config = dict(
    model='masked spectrogram model',
    head_dim=16,
    parallel_block=False,
    beta3=0.9995,
    grad_clip=5.0,
)
Rows from block 4 of a small masked spectrogram model, named by matrix and row number. Rows with one number belong to one channel. Each number is 128 + 24 x the weight over its row's rms, rounded and kept within 0 to 255. All counts start at 0. After the name is the row's rms in percent of the matrix's.
After each channel's rows are labels from the 100 clips, of 14976, where the channel reaches its highest value: "lies over" is the class under the peak. Only what is clearly more common there than usual is listed. The data: two synthetic voices taking turns or overlapping, over music, noise or silence. In brackets: how many of the 100.
# convs0: expand pointwise conv (model.blocks.4.convs.0.weight, 256x64x1x1), inputs 0-63
# convs1: depthwise 3x3 conv (model.blocks.4.convs.1.weight, 256x1x3x3), a 3x3 kernel
# convs2: project pointwise conv (model.blocks.4.convs.2.weight, 64x256x1x1, transposed), outputs 0-63

convs0.143 092 [128 113 146 108 102 125 118 175 126 144 134 154  73  99 155 133 118 124 105 124 117 164 121  65 137 125 122 129 163 148  89 133 126 143 148 122 163 110 152 151 102  80 167 119 112 139 137 130 162 126 148 114 132 164 138 161 147 163 114 130 171 166 119 140]
convs1.143 060 [145 173 147 107 104 103 127 157 121]
convs2.143 097 [128 129 127 127 129 128 128 128 128 128 128 130 128 128 128 128 126 127 128 128 128 128 129 129 129 128 127   0 128 129 130 129 128 129 128 129 127 127 130 129 128 129 128 126 128 128 128 128 127 128 128 128 128 129 127 129 127 129 126 127 128 129 129 128]
lies over: low voice (57); deep voice (39)

convs0.12 079 [ 94  87  87 100 147 138 161  93  82 136 167 119 128 106 147 101 136 115 124 113 127 113 125 110 152 169 154  78 115 150 159  83 132 116 134 123 145 101  96 126 121 118 143 141 111 114 172 111 169 132 119 154 139 122 175 108 145  86 122 152 128 121 134 125]
convs1.12 084 [100  91 125  86 125 117 153 106 131]
convs2.12 020 [127 128 130 126 140 128 127 128 131 128 127 131 120 128 128 126 126 128 124 124 128 140 129 132 128 130 129 255 126 123 123 129 124 125 125 130 127 133 130 127 130 131 122 129 127 125 132 129 125 125 131 126 132 126 127 129 127 129 124 126 123 126 124 132]
lies over: high voice (59)

convs0.169 098 [154 135 108 166 126 134  95 137 120 141 164 130 126 132 171  80 188 129  94 117 111  91 168 132 118 135 125 125 130 143 125 178 115 130 143 157 136 104 136 147 119 128 160 173 130 152 147 129 176 125 119 155 166 123 121 140 115 133  84 101 147 126  90 145]
convs1.169 113 [146 114 125 158 140 153 177 152 128]
convs2.169 092 [128 128 128 128 129 129 128 127 129 126 126 129 125 129 127 128 129 129 131 130 128 125 126 128 127 127 129 255 127 129 129 128 128 131 127 129 128 125 124 127 129 127 129 128 127 128 127 128 128 128 130 127 127 127 127 127 131 127 129 129 128 129 129 128]
lies over: low voice (37)

convs0.100 097 [131 138 140  98 137 104 118  77 149 116 102 157 168  99 177 147 189  95 123 123 126 123  86 139 138 134 106 144 144 139 148 145 130 108 131 123 123 126 111 135 165 123 169 170 119 115  85 164 160 106 131 118 116 107 144 122  85  89 132 129 112 139 101 150]
convs1.100 077 [150 109 126 117 181  95 124 112 128]
convs2.100 037 [128 128 125 132 127 129 130 129 126 127 128 127 127 125 124 129 129 129 125 127 129 126 130 127 128 127 129   0 128 127 126 129 127 129 125 125 129 124 132 129 126 125 127 127 131 128 130 126 127 129 130 128 128 129 131 127 127 132 126 131 130 127 130 127]
lies over: deep voice (43)

convs0.91 092 [140 147  85  91 136 123 162 101 164 174 113 142 137 101 200 145 169 115 137 117 123 151  99 132 135 145 148 100 164  99 118 115 137 108 132 133 122 154 157 115 127 106  99 158 162 149 119 110 141 124 101 109 175 133 108 154 126 126 145 149  96 102 121 135]
convs1.91 133 [126 160 133 132 135 120 147 187 141]
convs2.91 012 [131 122 131 121 126 129 139 137 126 129 131 120 117 132 116 133 133 130 155 126 134 128 130 121 132 129 126 255 135 129 128 132 127 136 123 126 125 116 119 120 126 116 133 126 130 137 132 127 116 131 148 129 132 127 127 130 128 137 134 123 137 127 125 125]
lies over: deep voice (73)

convs0.31 084 [161  82 155 118 152 168 113 150 111 128 116 125  98 155  90  70 148 152 140  98 143 126  93 191 128 147 136 129 148 126 125  91 121 125 106  99 145 128 139 148 157 162 151 118 141 103 131 118 180 119 105 129 161 132 144  98 130 131 107 129 127 121  93 107]
convs1.31 081 [ 96 186 139 129 139 129 134 151 126]
convs2.31 012 [125 128 129 124 140 126 123 132 124 128 122 122 123 126 130 112 128 127 129 124 128 132 115 130 123 127 127   0 137 126 122 126 133 124 132 134 128 117 139 128 136 126 142 128 135 121 128 120 136 127 135 139 127 132 128 132 127 136 116 121 119 129 118 116]
lies over: deep voice (38)

convs0.57 082 [144 117 103 118 107 127 140 147 100 116 147 131  97  98 122 134  97 148 132 135 138  88 120  97 139 153 139 127 150 144 100 134 156 133 132 142 122 117  97 109  90 135  80 175 138 160 155  79 190 136  82 134 163  84  80 131 143 127 121 134 115 132 115 128]
convs1.57 089 [134 128 137 116 128 122 153 190 150]
convs2.57 011 [134 128 123 123 121 131 130 124 130 128 129 124 132 127 116 127 130 129 120 125 121 112 124 133 127 131 128 255 124 128 126 140 120 128 118 133 124 118 127 131 136 127 127 123 137 134 121 134 138 127 130 123 135 131 133 130 133 135 134 130 134 134 128 132]
lies over: no speech (61)

convs0.117 089 [ 83 137 135 161 168 149 106 143 129 153 133 105 131 136 112 156 129 131 128 121 150 135 189 123  84 166 120 105 123 120 121 162 109 105 142 104 120 184 132 113 105 127 125  91  85 158 153 165 124 136 168  86  90 147 147 142 121 114 130 139 119 118 151 108]
convs1.117 248 [128 125 121 116 119 126 110  65 104]
convs2.117 044 [130 129 129 132 122 124 131 131 127 130 123 124 128 130 125 130 127 128 127 127 130 126 132 125 130 128 128   0 127 128 130 132 129 129 129 128 127 125 124 129 129 131 126 128 125 130 130 124 128 128 127 129 126 131 130 133 128 127 128 129 127 130 127 126]
lies over: no speech (63)

convs0.135 112 [106 170 136  49 141  95 117 155 139 127  92 173 109 118 124 137 124 127 140 122 140 154 141 146  93 147 135 129 125 150 175 109  98 141 124 139 138 162 126 122 138 139 110 137 110  77 123 122 107 112 125  92 153  98 127 153 117  83 124 103 171 128 111 103]
convs1.135 112 [138 184 157 139 104 137 114 119 127]
convs2.135 046 [125 129 126 126 135 126 126 128 127 125 125 132 121 130 125 130 128 128 129 133 129 125 127 131 127 130 132   0 125 131 129 132 127 134 125 130 128 126 126 129 130 127 129 128 126 126 127 126 126 127 126 128 131 127 126 126 129 130 131 127 128 126 131 129]
lies over: child-like voice (38)

convs0.111 091 [131 117 108 143 142 129 109 129 125 115 173 117  96 101  77 131 143 118 153 120 123 131 156 118 125 157 148  86 118 157 107 107 152 122  77 112 125 157 128 124 155 132 100 179 136 139 120  99 115 149 101  95 106  83 147  97 166 145 133 168 136  96  94 103]
convs1.111 111 [135 195 133 132 137 133 122 109 123]
convs2.111 034 [126 126 126 126 134 127 130 124 124 125 127 129 131 128 126 125 127 128 126 131 126 138 127 127 130 129 125   0 128 130 125 132 131 130 123 129 129 126 125 128 128 126 132 134 130 127 128 129 130 129 128 126 128 127 130 127 129 126 130 123 125 128 125 129]
lies over: child-like voice (75)

convs0.237 092 [140  95  98  86 153 137 141 118 149 160 165 106 132 127 129 104  86 193 107 142 141  88  86 170  97 136 151  97 137 151 101 117 125 118 158 147 118 122 146  99 122 141 108 134 130 124 136 142 107 159 121 115 118  86 167 159 129  83 123 132 132 117 138 145]
convs1.237 089 [119  75 146 116 112 134  96 108 117]
convs2.237 043 [127 128 127 128 127 129 130 129 127 127 130 126 128 127 130 127 129 126 126 129 127 127 130 128 128 127 125   0 126 127 126 125 127 120 128 128 130 130 125 131 129 133 123 124 128 128 129 129 132 126 126 129 131 128 129 131 128 131 127 125 130 130 129 129]
lies over: low voice (34)

convs0.176 100 [124 131 128 125 114 107 151 165 121 144  90  94 149  71 136 142 128 116 117  99 130 110 129 137 123 153 109  61 117 106 122 141 169 121 135 148 171 140 144 125 123  99 158 104 161 164 111 114 158 117 132 150 127 110 122 151  90 159 164  82 154 140 103 115]
convs1.176 093 [144 141 140 118  91 157 112 145 170]
convs2.176 135 [130 127 127 128 127 128 128 128 128 129 129 128 129 128 128 128 128 127 128 127 128 129 128 129 128 128 128   0 130 128 128 127 129 127 127 128 129 127 129 128 128 127 127 129 128 128 128 128 128 128 129 129 127 128 127 128 127 128 128 127 128 128 127 128]
lies over: low voice (35)

convs0.119 087 [158 151 145 132 126 127 140 114 195  87 127 167 169  96 110 146 127 104 147 119 146 151 111 158 150 173  79 112  93 151 120 124 117 140 138 116 146  89 131 106 156 123 138 160 119 118 121 110 107 168 131  96 115 139 141 144 111 143 100 137  95 137 169 108]
convs1.119 065 [113 150 135  94  91 159 124  99 129]
convs2.119 021 [126 126 125 130 133 126 125 128 123 128 128 127 127 130 126 131 130 126 132 125 133 128 135 130 124 128 129   0 126 125 130 120 132 121 129 126 127 131 133 126 128 125 122 125 129 129 124 127 132 121 132 128 121 129 133 128 133 128 137 125 129 130 126 131]
lies over: high voice (34)

convs0.184 079 [ 98 123 136 137  82 152 151 153 124 146 147 150 119 124 153 150 125  91 106 153  71 119 131 111 102 104 135 146 144 157  77 121 138 135 129 141 166 122 136 148 119 123 150 123 119 154  83 119 169 116 115 142 120 143 140 147 125 203 169 122 145 110 168 128]
convs1.184 098 [141 160 147 147 102 111 112  91 102]
convs2.184 031 [131 131 123 125 136 126 126 129 129 130 130 130 130 126 133 129 131 124 129 124 129 122 129 133 127 132 129   0 134 125 132 125 130 120 124 130 128 125 135 126 126 128 126 132 128 126 132 125 126 127 127 125 128 125 130 132 125 131 127 122 129 127 125 133]
lies over: deep voice (72)

convs0.19 090 [ 98 127  98 157 101 170  99 126 132 113 121 160  79 121 107 139 155 114 144 128 121 145 149 124 171 109  98 140 144 119 145 104 118 114  74 146 149 145 124 111 158 114 102 175 178 156 137 109 146 118 132 106 128 143 122 163 123  96 109 104 112 124  74 115]
convs1.19 097 [125 177 128 125 179 134 127 122 134]
convs2.19 091 [127 128 129 128 129 127 127 128 129 127 128 127 129 129 128 129 127 128 129 127 128 128 127 128 128 128 129   0 128 127 128 129 128 128 128 128 128 124 126 128 128 128 128 128 126 127 127 128 127 128 128 129 128 128 128 126 128 127 128 128 127 128 129 128]
lies over: high voice (47); child-like voice (44)

convs0.161 089 [ 78 151 138 126 120 123 133 167 103 122 180 119 116  92 155 140 139 125 138 155 128 159 103 149 102 121  89 103 116 131 121  88  84 104 120 108 144 106 154 181 138 110 148 146 159 120 102 111 124 133 110 120 151 106 142 114 126 156  86 143 140  71 143 135]
convs1.161 093 [ 79 127 112  93 161 127 127 124 142]
convs2.161 069 [129 129 127 127 129 126 128 128 127 128 127 126 129 130 127 127 129 128 127 127 129 124 128 127 128 129 129 255 127 130 128 129 129 128 127 128 128 127 127 126 127 127 129 127 129 129 127 126 129 127 128 129 127 128 127 128 130 127 129 129 127 129 130 127]
lies over: low voice (36)

convs0.120 084 [ 93 105 150 158 153 155 152 207 144 122 133 141  97 107 125 102 158 100  98 119 144 118  93 160 114 131  99 134 148 114 153 117 135 133 123 140 129 142 151 193 131 142 113 121 158 106 137 100 163 164 148 114 124 129 136 117 103 133 167 124 156 144 125 101]
convs1.120 085 [126 167 121 130 157 108 127 177 127]
convs2.120 006 [149 142 129 138 120 133 137 118 128 124 160 114 120 131 100 137 135 130 140 130 134 133 118 108 133 131 124   0 121 125 118 116 128 143 110 128 130 122 127 119 120 129 139 125 129 136 145 132 131 137 137 113 131 127 129 144 115 131 131 135 118 129 132 118]
lies over: two voices (38)

convs0.220 131 [119 107 138 167 183 165 132 144  87 112 135 157 150 147 109 149 113 116 122 142 132 144 132 141 139 162 126 140 157  69 112 128 168 124 105  93  99 159 132 123 124 145 107 170 142  84 172 123 124 150 130 123 134 129 102 127 151 140 129 159 104 103 132  77]
convs1.220 107 [111 128 130 143 167 163 108 167 124]
convs2.220 027 [128 129 130 125 129 128 129 132 129 128 128 125 125 130 126 127 128 128 133 132 124 127 128 121 127 132 129   0 126 126 124 135 134 130 124 132 128 120 127 127 129 124 129 124 129 128 128 125 130 129 133 130 123 125 130 127 131 131 131 128 130 128 135 127]
lies over: no speech (85)

convs0.0 091 [114 166 107 124 136 137 120  91 119 126  91 116 148 109 120 134 133 127 125  88 152 136  86 130 133 168 143 120 122  68 139 112 125 147 129 102 134 104 109 137 110 155 152  72 129 111 135 125  88  94  93 117 160  71 173 118 143 144 120 145 145  97 100 136]
convs1.0 109 [137 171 132 117 111 121 134 180 136]
convs2.0 509 [128 128 128 128 127 128 128 128 128 128 128 128 129 128 128 128 128 128 127 128 128 129 128 128 128 128 128   0 128 128 128 128 128 127 128 128 128 128 129 128 128 128 128 128 128 128 128 128 128 128 128 128 128 128 128 128 128 128 127 128 128 129 128 128]
lies over: low voice (40)

convs0.106 095 [105 172 147 130 155 159  98 141 111 131 112 102 173 179 153 112 129 143 170 117  92 162 107 139  89  89 132 170 134 123 121  72 152 140 108 120 115 137 152 130 144 146 118  98 100 136 129 110 116 115 103 144 142 149 129 125 112  86 106 128 126 157 133 166]
convs1.106 123 [130 152 144 122 119 105 143 183 150]
convs2.106 027 [132 125 129 127 135 125 131 128 128 127 129 124 128 130 134 132 129 126 132 131 128 128 131 130 131 132 123   0 134 130 128 130 123 127 130 125 134 117 126 129 126 132 130 129 127 124 130 122 130 127 124 125 126 130 125 125 131 131 130 131 125 127 132 126]
lies over: child-like voice (38)

convs0.101 083 [135  94 125 195  96 110 108 115  76 123 116 149 101 135 117 159 102 126 125 128  96  81 125 120 130 151 158 135 118 156 127 136 122 165 143 145  88 131 166 162  99 138  93 151 144 108 167 159 132 145 122 117 153 140 124 102 138 146 175 122 142 139 154 127]
convs1.101 116 [131 123  79 121 113  83 145 129 118]
convs2.101 059 [129 126 128 128 126 128 128 128 128 129 127 128 129 129 128 130 127 128 127 127 128 129 128 129 129 126 128   0 127 130 129 129 128 126 128 126 127 128 128 127 127 130 127 127 127 128 128 131 127 128 128 128 129 129 130 127 128 127 128 128 128 129 130 128]
lies over: no speech (63)

convs0.118 082 [143 173 113  92 146  82 119 151 151 164 133 131 105  90  98 139 167 100 134  65 160 116 104 116 126 128 120 127 149 103 124 119 143 120 102 139 111 138 156 132 114 100 142 141 142  92 161 119 143 126 132 106 155  72 127 168 134 145 146  87 125 124  98 129]
convs1.118 093 [119  95 119 143 132 119 163 176 130]
convs2.118 196 [129 128 128 128 127 128 128 129 128 129 128 128 128 127 128 128 127 128 127 127 128 130 128 129 128 128 127   0 129 129 127 128 127 126 128 128 128 128 129 128 128 128 128 129 128 127 128 127 128 127 128 128 128 128 127 129 126 129 127 128 128 129 128 128]
lies over: deep voice (46)